From a checkpoint of a small contrastive audio-text model: trained on chords played on synthesised instruments.
Rows from block 6 of the audio encoder, named by matrix and row number. Rows with one number belong to one channel. Each number is 128 + 24 x the weight over its row's rms, rounded and kept within 0 to 255. All counts start at 0. Numbers have three digits each. After the name is the row's rms in percent of the matrix's.
# filt: filter width-5 conv, dilation 2 (encoder.blocks.6.filt.weight, 320x320x5), inputs 126-139, a 5 kernel for each
# gate: gate width-5 conv, dilation 2 (encoder.blocks.6.gate.weight, 320x320x5), inputs 126-139, a 5 kernel for each
filt.17 099:106087128122129153132140100126141127121103159160158099145157127172125066176118121135154111098137138076115110113136103115125166155110101124141113134130106156113142137085091123149129093126108139089127125114149126
filt.18 101:138162090134140199151117117135171140091100108131144085079133130180129118122095147088133145131124110115148140135091086148135136125120166123081086094141136131135148114119143132121134116139187127169109137142149160
filt.19 100:137175113117148136167090189116127140126128126158126121105162120122101153134175121154104094099131150121169130148104106101130122145132090137142109107161133077147133132154075135083119113132108130099166135117109114
filt.20 099:078152146135133135121115116140150102156140140110128117103138104167117140118126131125118109154141134140109095122123119155139121110142066115108179127145159137113114073104160126084141156109132160139138120175125141
filt.21 099:120149114110128108128121122109139166111120118132119097108170118127143098138110161084108115078134134119162157187115079152134104152117117114128107126122116105107103149162117150109129194155204154087129132108151131
filt.22 096:150129123109113157139128119139112128114120099131122149090135106141121137090159115105119122099102166159126082151116128168126131151195111117117146118153124097168111149157135120147110103118114133083122097148143169
filt.23 100:132130148126168141134071149128137169109147076122079140142146121144146151093125131151118086119187095122128154140099106160141135083084093141110127164111147136156140130079145158122137125134145192079136106101099137
filt.24 100:136161102119121158172112166116148148099118095142107063074151146111146108152146089105091134132134147132129143134129156131097143135129168153148135177161129143101131099153139073087145155110149136149133116101132131
filt.25 099:135101164134105084132109115129129110150132117117163098136116100106110142111091120147122095114121149119114122116079128073139159160079150102123092101119124133162155118134094153101123161113106138134167177140148125
filt.26 100:139140139142116100147112143129100133161129173132116120168125131147145161120176118096158122123109093145108184145104169111093101168101115150093144153162097130134104110113118115142113114180129166078114158107121151
filt.27 098:143127120131162154097099124107142147131178128180135114135158143128087134104087144127092166122131148124098142123142170077142097134079099106112173117126084104113087099073105169154124136137143120148090105116137146
filt.28 100:104136131093118159148146142164164098141170115188085122119119151144151093148109103134152144169143151138138136132143131119118133143112151091109171161103126138090160160162163114139105135090150109117134150106117126
filt.29 098:105110132133123106115178163119118133116142129093124122126100162142129128111168158156145170124154120117107118147162107161122160102121114112117141150162119108134156102138107127112095144155146131160111121127139124
filt.30 097:156122108165115127131114149172117062146084111123135142131120131168131102168137123126141099160137106114143124112133135124167113085143145138131113139140169132128136108107143158100122117140076073080131155111156095
filt.31 098:139192145150162099118084143157156156159107114144144126125145103102120162092121143149156132151090147130127121162099152105148144174158156162120065147143102124142157116119111104110139117166118144151165131123094114
filt.32 096:072142104116111153163161180120169133097143131126136151111159106122092134086140103105138137158116125166160158133141119160171109126134118142121115124119126113090107120137109114097133135179104120114135102137130123
filt.33 100:105158123101102118092143147132059137104087166116126124145140084076131103097123133116141099127116125150112130155083129126095094173102129141112071109159150115147171126114104118138091061152097133125163169145149135
filt.34 099:145120125105153079146089127139114128133110099146159146134123124122113138132136063126129136128154138152146109110133166132118142134160142149133090148097101151116108142105185155109113139119138129152125081124131139
filt.35 101:127146131145109101142157117160117150109142072127130126137137117100167137178165117114121116134131165112123174176129123139159187130153158136162174106115096128128122119079099104144121144105156091178126130098123114
filt.36 103:134154137143091146135138142166155132116177157110129092114096165151166120080133106132137133118133177146100124121106130109093090146122080113119156116181099115129156145108152078110146129130109122142162114136120152
gate.17 101:130114116108117110141144124150115094124121152127107124116200131155113111105171117134090113143103159129138164178114151075124091136140152129160077103098105119142127139103120159121172128112124091087141126068130137
gate.18 100:133131087123089139151120123159147126138165144146146143096145151106141151131097143125119157111128139155189091132128160082145169118099128122110093126141146139120076162129130133131103155108128120149106153105126118
gate.19 099:127100133110088154136105133128116148132183166095114090110134123171143097136124083122158130108116113104154140100113132093151118115144088147106145120105146112123107140149130196117161146159136188145170104092148134
gate.20 101:117115127095126165175125112116158150127120139124139137157132154127103101142133140171113122189155112122136128112083080163149124094133145110135124125116112136132127132152123140147152118110054131116114164145066120
gate.21 102:164090126096130152113149064101141117129105150122113148124123143118156123046111107161173088109128110084146133142087075140153100144100121136129144108126121146129128140095120108134153123127133144108121139101168106
gate.22 096:128095107154152123108076130123138110126115178137158114133158100092100156103144139164160186123170110109122162120127136140148119136141101120106118099067107121091147113102132133132116136140114137124150143128122123
gate.23 099:097130120115153087128114157153115146109126121138135134115095115126142110093132135131112167110144122118147135112137140098165098125104129127114081170094084122139119118138123106145145117130099128118168094152151123
gate.24 101:159118132125121145144135158101107154132138140135130096093135120128145101135134130129148108127136139091185119142126118124167141165112116122177105111145111150122094135104142121136145122120129142149118136138118142
gate.25 099:159138099174122111183116091117135162148124092121148139111120105096059143187085150143100157109146104153139133120141148123148108107123090127113134107167137125129111124124079133106140123118100139155139152148139124
gate.26 101:132152165162132132115114120103139145164117130116145190170113150148122106158062107089160106127123146162126107106141148126135124167167144123081131112147126129137165150130125160154111143151105109176113184116143146
gate.27 100:121131118177095127155114119125105107078137152155103121110143108105092150163109150141104119119138104104185107143108101137132135143142165112167139123142125124134125119124120112160145096139114149128140149102124156
gate.28 099:121134106104111139091097161174106154125100130111124116118093115131103110109123139171170137069144115095145127139142138109177104136145116165160089089076123117144098143118119129101127115158116127095148098093106080
gate.29 094:126142133150140099111155129134135098133102150137107123169149129077186094107087168130166125103133120114119156113140099104123127111137101133139155132098157101091122120097129151146174126126158095155078136105127110
gate.30 100:118169116149139152089131103086086134098109119117117132155157148109143106103125140173152146108074142145087115106142127138133103133120116133163128124120122153177124188123145101119138076095188114153110099167072099
gate.31 101:116124129113104094143120124095139175142108141085128108085103121070138090146120106092156151126169100149112093136108085121172133105142101096152168130172105135154136135109135147142079148102108117111150156135133127
gate.32 092:149109151125126122119157114092113083177130084143111162173128109113134155115125130149084134092111153138147084142152135161122130122129121146097079135042138163122126125097087170089099141178181143168115121124107143
gate.33 101:120117123075125139138190148136129165121126113145117129107109127092127123073138139150097103115100153137151112124143183130102134156169150103132150155114125093123149129127171111077153107141119124111140173151116140
gate.34 101:145153127126131107082128082117091088148064118140119156122112163097116112131089150130149181140098135150168135144122139094147186108187085133134154119148129089134120133152115142153074119149095133170136158132111165
gate.35 102:085135091129127147134161132070157106102109116107143160178124080099124154121138122145111115130150087129196108150122088141104133116152124142165148126109109157079129122128084143115097125116106125147090124108153136
gate.36 102:145126090147109128137115119120138109120081096136094135106123079136115095125155133071118121157107081120125150166126135150133099104142100173086152137123119126127133137103144077113094121148091119143121153153115108